Rows from block 4 of a small image embedding model, named by matrix and row number. Rows with one number belong to one neuron. Each number is 128 + 32 x the weight over its row's rms, rounded and kept within 0 to 255. All counts start at 0. Numbers have three digits each. After the name is the row's rms in percent of the matrix's.
After each neuron's rows are labels from the 100 images, of 14976, where the neuron reaches its highest value: "peak on" is the class under the peak. Only what is clearly more common there than usual is listed. The data: rendered rooms with furniture.
# fc1: MLP up (model.blocks.4.mlp.fc1.weight, 1152x192), inputs 0-95
# fc2: MLP down (model.blocks.4.mlp.fc2.weight, 192x1152, transposed), outputs 0-95

fc1.471 368:127125130133109068160148115120126129124097127128154129131185153126128131128128132129129091213128125125126088129129071107186102129128127130183138128134128120119111139138137111128163160159128125123133128129199117128129128131128128130124106144126112180128143107165130134127116129125128125097
fc2.471 386:129153126112126179067129125128119128106143146089127128129153116128126241129129128091175129129126106133122119117132233133019138121143129126124160133128126129147129128130129137093112097128098135132064128135037116132127124156134128125151119098251126129123047126125014112129149120129127131122
peak on: ceiling

fc1.665 041:090115131138133112219132070120067109196048203125123110148125142126154134157114119130119137127135110128165131125076106128105145197145129133136145131106125134119138125255144143124119070117135116132126126100132129122119136090131255154124130128129138120130128109160177097132132105148138132084
fc2.665 063:161128141107131130104131153130179130107167113172131128129137129143132120000127130122142124122126127056110041135134092137147116080132114134110146132135128129159138127000130153126122124119125126143121124086118081162128149127089000092134133126118128150061129162129140163127126132147058099101
peak on: ceiling

fc1.252 030:132148116122117162099139123131164126090142130131127128078145140126118146100134136130143128131125121110126181132255029128127122100130133142152095130129122123255115096106133159134126104127114141106122127011127143121134128189153003133133093123125138173127142123242118123129128133058066102116
fc2.252 037:130084129119150129181138103125164128134131116130112139154141141112132132164131093165101136127133109174120094084106148131101139160113123090142125140120164122052144127109129117146131123122150123117121121182098113093128115132174254128117147128120127113213117112028132077142134101125199110132
peak on: ceiling

fc1.685 031:124134146153132130192129040120067134171097126117125116251129139128143134156115125151108142140148117153110074139065126127122132151131126145103160138062142145081127146122134109120130113123128121144129129101134155130104113107104255129166120126132130106132131102161174120119100127205145128124
fc2.685 044:135127127135118128070116255151213127119169101130128122000133119143133125125126125080133119118102135046132127145130116130132107116129103143128124126147086127158140148145130129107131113131133121159126119125130092129130149129087132096131144125127122159078125174129067158128137102129130169114
peak on: floor

fc1.342 036:118130116131127127177136255137202134088186152132128135122137131138117129138144125103157109135127172030118151132108102126157198114130127193129109120157117129179124101080139165133129134125115129117129112255124105129145132150160058173161115121125138168122133139123090153135187118111118031106
fc2.342 054:121136118116141130120126000122011128170085107127112131158155120111128162140126130143112141114125098210139145129143146136130142154116154097136124125109147142010121122121149102131138107126131125119111124000109183112128121116123128118127123141126128099148128102119153053128143145124153121136
peak on: ceiling

fc1.142 076:196129127127150143131128222129198137011184122136141137092128120127120119008125134126128127119127127031125073125132112129139159078126123129139153121141123153255124131083120132126134120123129126135145113128125086130136123187074047127255155128134127133126116135103130128108121128124082083158
fc2.142 125:102118130132122136110144016125075124157111144110124132132130132113127148255125121129106129145127130167125189121175134130113097171127129126130113133119144112000130120152135094126128130131127128111122131135144161114128132134164154141031096129129128114238131120164126112130129158130232152129
peak on: wall

fc1.138 030:118130100155113132071144101127195134132115130129128107133132160135145126147128132104145128132132129134119146112134159118124142132130136127083145128103109127116099086125144177119107113135118117127133124142135255126137161146188000188113171132122175137125146108129121113132131075118117123131
fc2.138 050:159102135130138127154145147108057120204116123142115127183127107124132129093128104144125130126133137130138093113137091107129104116134123121158049130147137153181137117099136140130131121116132138140141121103120000122116117117103255095149146132125132111132094127099206114134124142130049064128
peak on: floor

fc1.703 295:179130124125049126123137127129134130166112129127127134129080132197123128105128145137170130126127162133126133239131131178074143126131127013140155146137126134130128131173130127129005108213128174138127126119138052155175117113099128136080135133133127130128010127131153128128006128120128123129
fc2.703 232:129128130184134128129128116129126115080092027130221137137096124120125129129147118125138124141108131143158124146138128128128124126129128111129113087165106118057131128146152129088119191128126179129119129161127159117128128098165143125135118129132120126202024122127124120130000128130131114126
peak on: wall

fc1.610 458:142128128120129160168128140111127128177063128174148127126071107173128129127100236115136153255129127129131127129075136128127086128127129128129127133127129128213127127131083136127124117117088161129127172128128128129138127104129126127127121128128119187125127128189087103127127127128120127117
fc2.610 438:118128130103128146133160131129130097128019119128090129125087151108131126159129183097124154196130124125129133128101127132134021031127107125125127107111126122126078127121133129127130139107143122112162125126123130126122119124137133134129123133166128137255134027127146122132130135125115132128
peak on: ceiling

fc1.598 048:089133115132108111186131101126112137171103164128127126145130135127149130148131089118131128152122120148115147128110104117114126151143126149077109137133124134009130123146145119126128125118129119157128120172128104124125132119166213198113124127131138144130130133189122136132168108165126170093
fc2.598 075:135133128120135151112127140130204134115136103137109127132133130146126118101134159134132114103125132097125088119128115135153139092129147123132179122118124152255127126079133178133140049124131128132112125073120166140130132113036087060159157124112115131058131127068125138133107138113047037119
peak on: ceiling

fc1.694 036:140121123083135126118116174135147125114179078129130144141118100129126131099128135127137127128129115147130032127144100141155127081108127129130130132141130128177137123115113110132138143131135128125132142144126095126129164145079085109131139127136123132128135138012125133132128133128085147124
fc2.694 057:099125098179120126140130111126000125137096191100119122132135123119125145157128127148117127126118163155134255113130137128115142144133130119120122125125138109090131128172123114134129104128128130120122142136150181127126096129147096161111126148129128105182122083157126081132124118130128115146
peak on: wall

fc1.402 027:078133121122092097133158163118216138129124216125130130176140115128130131132140105111131117146115148130119203070210073116127146120147125129102139127129114119138136128123134124128129128125135130130127126169128119115128127140170113161113119128124123196135127131138055152130130141131129123096
fc2.402 050:137140122124136125085123040129000125124128093154123135137126126151123129148124140132129122112130129134128040141110128142134142149127150133153132137113130138120126128152139156131142125114117125121114127104123123135132132120066093117143180124128112106124129117097146121125121143126137077114
peak on: ceiling

fc1.159 037:070132130134129101151151134116085130212114255127129139129133128126137133197132109133127129137125127173117221129093116112118129145119125139165101128131112124065138089176154119127126130123136123126132125000129085129124136072146126128093118128133124133132136125149127136137167162111202163121
fc2.159 045:195145125105138129131108125131158127112136015124132130128120106164122123057134154130128126121128128106121085119116106133136139108125135121104222127116126154175121118029131186130149177123127119111107125175125134157139131110000070101142158128122119140027146126113138134121107134064047072131
peak on: ceiling

fc1.39 062:133128124161140125124134173130245128102167130134129132092132121128123124115132127117139123132123132047131132142159091124149182100122123143128120127156121124208120117031128158128125147124126132125150123255127097129148128164113096144205121126138124144126121141124081155135148130123120035118
fc2.39 068:124124120124131144125130038124063128149091125130129131149137133118130138130134137132105145131134128204133159117133133127121115178121148114132142117089157133000113115203141083132139078124128126118117127000130183096131126139216154132114106138127126120195137108133182082128133145115118137129
peak on: wall

fc1.36 055:141120140110107134083129126129116104155121103113124126108120108129124134114133140140127137121128154131167168129109175154116088117140137128127119132117115128194127123138129158132128130141127136106126128000124214138128110143134142126109122123118130140128128121173129122118096132142115109113
fc2.36 058:128131131100137103151126135135118121137129135160129126157122136132137134128130094099131135137134125127133009132182102122126128130127112135142133139148134126071134175125118112124119116126129135121157126175126000127114130139133192127111116115145130127109131141000143120129148123213162134129
peak on: window

fc1.615 029:098116133082092109149138205119133126145128219128124140137131125125128131151133116120121138156125098124129155139154111118128093125147121144131050126148132124123145128081139125130123128130131138125131130128124091140146121115155255130140073128128115147133125129134125138145153142152140255041
fc2.615 049:125185122113132132129108113145120140104148103140126131125131131158117122141144147132145126098129132121118087167125135137136141131124141128133255127105131130063114134153135161125134130118126121134102139083121215126135130107053015132125134116119113118087146124108114105129111125107131000131
peak on: ceiling

fc1.272 038:155111144127142113122114165130129121127140127136130132102135118126099117118126146151112132122114130127136092163092116125141114093107121129167076144214133127135133149104099126128145132133121143106135125211108000170146094111041237087133112131142112119126113136129129130123130158125198132127
fc2.272 083:115149109130130137172124108131122128136129141126136131121129141124126128099132137127136124126139116140128151155128204141129134140121121128118174121121127112088121144216128109126102142133126123118123133125129255113129133136143001132092067121128123130130158129128128126115131121127116117137
peak on: wall

fc1.152 028:143118136131157100199129153125060125122143142133128153149133066123118116132126111156111129127124132124129091138102111128127109123133118150141097143137125133137142165128117112130128099134129132131128125069138000165127098116078124147255077127173108112130126129127127150128142198165151045130
fc2.152 048:113141146098130135118113131147255142088143097133132131068130133132126114151138150128142124128124127126112149153126144137128133145117136134110249081096125112071109143167130162114126111139127117128106132191128255125140164151117122112035107120128122143129153135128067139122117073127222247114
peak on: wall

fc1.499 038:132107127128153116252134184130194127145156198116123128130127100128127127126127127138129132138134119105129079129126069125123138116123123178141148129145108125151131139136136132128133117120133126125127123255132007117141129146131115168200099126145128157126124130123131127143131109128136021092
fc2.499 051:122138118125138151070121014129099129105128106136127129142152147132123121129132133142125123108119136134121168139135134133135134151126125113109134133093198124032156125136143087114110101110120114134094145000132255127132131120092116092106120130125118119132135123155132125128128137124000140131
peak on: wall

fc1.303 032:114084133152133067138134054127007135201094139119116107151126130127134121151127128132100146128133125230160121115157103161102127125134124136123133137103097136107146128148130132129125113148147123126128120063139124136090134118160214239146133113131132105129127118127157124132120119206159000130
fc2.303 044:144117130123150115109121255141139127095150128176124134125122088172129114110127126116157127110137151000133129128107132121133123127122106147122154136140145139138146128128130160126124103120109128130109150092130116166128134120000075021123142130132128117088133153093132152128120157160131237119
peak on: floor

fc1.722 030:114127131124120106250133125125063131255056175075121119171125107127152131158126105143116128146138088156112127140086093127114146179144128132139161128085137128040135125144149123119119070107137100141132116130158144119098141073165255146125093132121138134135136129122177116132129114148153118120
fc2.722 047:139128120104138143070122231137133130000147104131129108076131089147126120098126141123127116100097132066129127126068121140152123095129127128100147126125115128255142119094139159125134125125132130136115129125114109149142127122078048108152165124103123139067123132154066147123127133095030138128
peak on: ceiling

fc1.64 034:134141121126122140143140251124199132058144138129123132164142116131123131127139131130138119136117145033127138115127118116108124108146127180119130132126119126135121127096136129129130127126115129126117123134128134128133083138164255170159071130108123162134131128140092161129120160133074031070
fc2.64 048:122133127107136116079125003128168128162125069137120129116146128119129131166129129133123130111118119157122116162140152155134140163125146123161123127122134139065137148255141127118144128124139126116116129126127130101127121121073056090108168130127097094135139121131099125130143089132230218124
peak on: ceiling

fc1.507 442:174122128122128124239075127085131128149129078130239131078111141128128129087129187131164054127132107128128128143128113064144128170086128140129156128131120128123128128135126128128142212126128128126126128125103134151102126022129131164200103130129128128106126125145129129085128134077150121028
fc2.507 482:131127123118135127171025129058066070129126046128157128122102131125128136128132125128149032128109120106191122134129127131129129124128128199134129119128125114103130128144129130128131138126119128121070124125081147126127133106204116135131130134127132128233125119113126106127129132127128133094
peak on: ceiling

fc1.282 052:120121124127154124155134251125220123104163145137128135129142113129128126094127129129132115130121129136104093121137103123154142110129122129145142128147126127141135135123124090133127126120129127123124133166134072129142138119075000119230136133138124143125125134119125154136155124119147036124
fc2.282 066:132125133132124134117134000124023130130124112116125129138133134125131121192123122134116142120121139155123167141140155147126143140128129116130124116100134130067130112113132096115134137127135117121105131132138173122130111128195210157061131138118121117173135108138126108131124161102105197133
peak on: wall

fc1.487 034:122122143114140126103127118128029124210149105133130122115123006122127112079127127117120126119126130145181119110122240146128100127122126128129106126149130134129141138139109094134132120141145139121134128111124051167145123130124255109116185130134122095129130148126111135115149116136166122135
fc2.487 044:133128118134127128129123171127255129123129157125144127170116170132128121107142139125133130139129134121115163179138048128124143135116128130105154079136199132129118141118128131126128141142102126132124143167141255132120135127163022132140054126136130126116132116122171127105103228137106116113
peak on: barrel

fc1.110 392:128149128069124128135125132020088128132128127128174136045205133128128129120138147128164126139128118126076127165078111126132143194128129102203141132142131128126112194127121127129138130106104128129060128130104110099128128130128125133121131110182102192127128130202048135128125123123095132118
fc2.110 431:125171126127104128126127139130128127112135127127130131128249138024128124144173160120153127106135081124067128125125120161133255126122120108106127129125132129119095114090129169128128128122136128141047123126124136087129122122132126128128129127193131128255149118127108096196136128126127123128
peak on: ceiling

fc1.140 051:103125128133088101115127076130111115214088129127122115116120140123145132238130117127125133132127131192140170129100135127120113145128132128083087126127138128040130108127158153127125135134131128131133126071120149135126122107176174181000148129121129130134127141255113128131141116143185206127
fc2.140 086:142137126128136144153123135132132132124136138127128128145122133149127123000141140131132123121134122079119053121123108123135132099127133128127148114129118147255122145126126146141137126122123129142139131133123117143128127110063114059190132124122130132000143139000143130127104140127041086130
peak on: ceiling

fc1.364 034:135129116169127125055148141132239136000177128126134137116138177132123125106134126112139123121110138127132196190142096121132172077118123124099132130144120128255105109000093130124132128124126143132136137145131091128151119162134119126179120131135121143127135145174066186116138137129098129152
fc2.364 048:122121136126129132167134112125019112237107138128126133154128132128119145101140138129122127147134128162124116085145155123117118184126148122148124123120155127000110134219140086146133100127129122125128128153132130095129128145128093141130103119131122131241123103138210086127124141123125021112
peak on: wall

fc1.40 034:172111128094122114129132105142009120136146129103123129131133124124123132129121127143124132104135088166168062156125088145101142125131133170211091156122122134172127113082134135127132099138123127096130113051133074134125112129127155136157092130131127139131116121000185146134080150130119121075
fc2.40 047:120121077151130117119100159142137131095128092137138128129126121116124157128132124131132133134118170131125214106114230131132123142113097139107213139128130098010176127250136135117119089140132128121121155141129232126113133132064088110067108120147123125086118129255129071125154111152250126147
peak on: wall

fc1.733 031:139130126127080130098125075130018128152102001123127123126116163127133129164126125124124134119127120213124077131128147134123133128131130121091110128112137144058117120103135123123134180136125127138132132129128159146126124086131083115084171129097138079134148117108127131128119128140110194131
fc2.733 049:123133133133111129154122175126128135151125159110133110118113094139122145007130134111123131138119123127130161084129082115123103096134115136107120099138119138255122128126120131134136104132131137136164132126127089133126127104122255097162107127140131128099122144131167109128122132130126000132
peak on: floor

fc1.334 025:122129137128128141132131194130126128120141168135125132143131119133125124118135126130133114123142130048128128119000094124128119130158136139133143124132110126079122119144139143135088063127132126119115107000141116124131076142127248183192105130133129137129128127139130137106132132149180045126
fc2.334 033:161133136058136119073129142126154123105138048145137138081131081124137132182125129117131126118106135126126093190181156162136144136128133128154128128125133131141145151131146132126133167116131106124099132233104112125132137138064089064060122132135113130140138149059050128132139104144128222111
peak on: wall

fc1.577 030:085132133133146130070139113113174133129115142126127115039137142123135132118129128128094131134121123169105206123233186126121089118096131123133162122125134127156133141148122118128127086130144128142130135103132105126129131144159091110250111130137144099128127120180088105112141108141175016130
fc2.577 043:162111148125137133132130177117165125119135135176128137231129146151133094066128128117132128144140147090129013137121009126113130140127109131132134126140144135118108125052120174128139137119122125101120116164132124123129132129157113147130164113127119128255130122120216177130101147130000141091
peak on: floor

fc1.712 220:140107126126229138119095039089061127213128078100126127134078126128038130120074127172121121114157152131139162126134140105126086128107126107132148130113129128174193166240134074130106140128131110127121134078131126123131125115082127123156151138127128128122103162126071132123124156109148123130
fc2.712 159:134118138131128122127114143130135121087125116135131124073125135127136121142125121111124128129141132119128130133148131128129134129130121131129105105137126136124135129110127123150128128124128118118130128120206155112124124114186148130141147128134132110255127131122133142122099127126077150077
peak on: wall

fc1.129 362:127158130132148129131128130042123128109157128128128128071173126166130116127128127114128132132128132117073194128123125128139086236081128108211170126129131128128128224117068128127112130082128126128098126128122123104128132029065128115127128111127129172128151135139122157127129123090118146136
fc2.129 414:108204129128129129128165129057127120119247124127127130083239097129160127161131127116128152093104128127086119080121143128185126146125049134125114179095138106126127126121126130125126118088129128161083126122103151099142127123136130068130153134129137128215194130135139057230105128126128124129
peak on: ceiling

fc1.706 039:094124130132130094119129154129136130156117186168127132152125092126128124128130112124125125137124124177129120134107106119155138119129119150129116142173134128098150151089120131124129128132134130127138125255131000154137114114133254155126146130141108131131115152141081182135177132140186116127
fc2.706 058:143148123126136131125117078139102126133132126135126133133128136144120115116141159135141124108126139090126134144118161153130129143119139129139176118100139137125112128189138131124136137127123118136093133098128255127137129129081000075134099120117117127084156128103152056121100152128118119117
peak on: barrel

fc1.713 051:122126126099128129127128166127146140120141146127130134132148108129128127112132128126129112123129114103109121092129114123129123129127126127133141128137126117115133127150118119131123129128131129121125129128132115127130130128117000124112112130143123144129124143097103128123122151106147032128
fc2.713 066:135136115121141125127132110130093121111122099126128139127133129113127118161133129135136128128132130131123142160117174137129144135121139119133140135125124121129131129173129140128126133127132127108112122067127128131132128140149255142119142135129123123158127105125116122128126104085126255109
peak on: ceiling

fc1.655 042:097140127138111113176129124127090138211099190126126130170120133127145131209133102134125131146129083144108134128066118121128123186128129133105122158131136111000126116120148110120129077113131120138130125138124123123125128087138255164121116126128134131129116119147156135137152123128137168128
fc2.655 053:156133125115138147115123130131147135096144062126117116096141103145126118069134148109133109104119126065124102136087127147168128062129138121126195099127118158255129135172133178131137143119132125156123106142113160154137122100090030058181150124103125161021132149117104145130103115098122092127
peak on: ceiling

fc1.155 051:101130129114118108134121118126116133228089168115129126144129145127141139197129115132121136141122126201094189119107111116113123154120128132107125128118132127000131105129139116128134111119134109134131129148127147124128128057230155117072134132124126131129141129165130130133146127121222255127
fc2.155 081:154159116118129138144126137130138130080128118124124123131130103156127120012131150127142120125132121105127081127097116140149126088136127125120147118125115163255119130104127163128135162127132131138141123116119121148130118098042034120185145125116125141075129127118131138126107127115000051132
peak on: ceiling

fc1.439 039:048126151167141113152129124115110129255062202131128116163117125119138122139123121133092141141121111168126143108065141135134051194124125131127145139116129129052143163140128067119121126129141129135133130121141050153115097078128194147143099125158128114136128127181153118125131125166255186130
fc2.439 063:177129130094136137100111211141249138048170100147130138077125135152129099112134153123149126121131136051126031207122103152130127077125124136122195046132126137226127139075122172127109117124124118136121109147117234159136160122070133063135129119126126133095147164086114155114083111116000131101
peak on: barrel

fc1.543 042:119128130098073116126123087127000128255090108116119121133122141123139130149131120117116139123125121173128176134114142137113092132139128122121084132130131126000135127134126130130132130142129131141126111099123090132122074107157232134108121132128126120135130125131112130129132127150152125104
fc2.543 065:128152125124133135132111235135229137075138144153132125131113121160125121072127155127142120125120119081127068139124118128138135103132128136129180111141116132255127156136114178126126122135129126131137131117121208134124138115106091080148131118128124129033127133092130134123106124138000118128
peak on: ceiling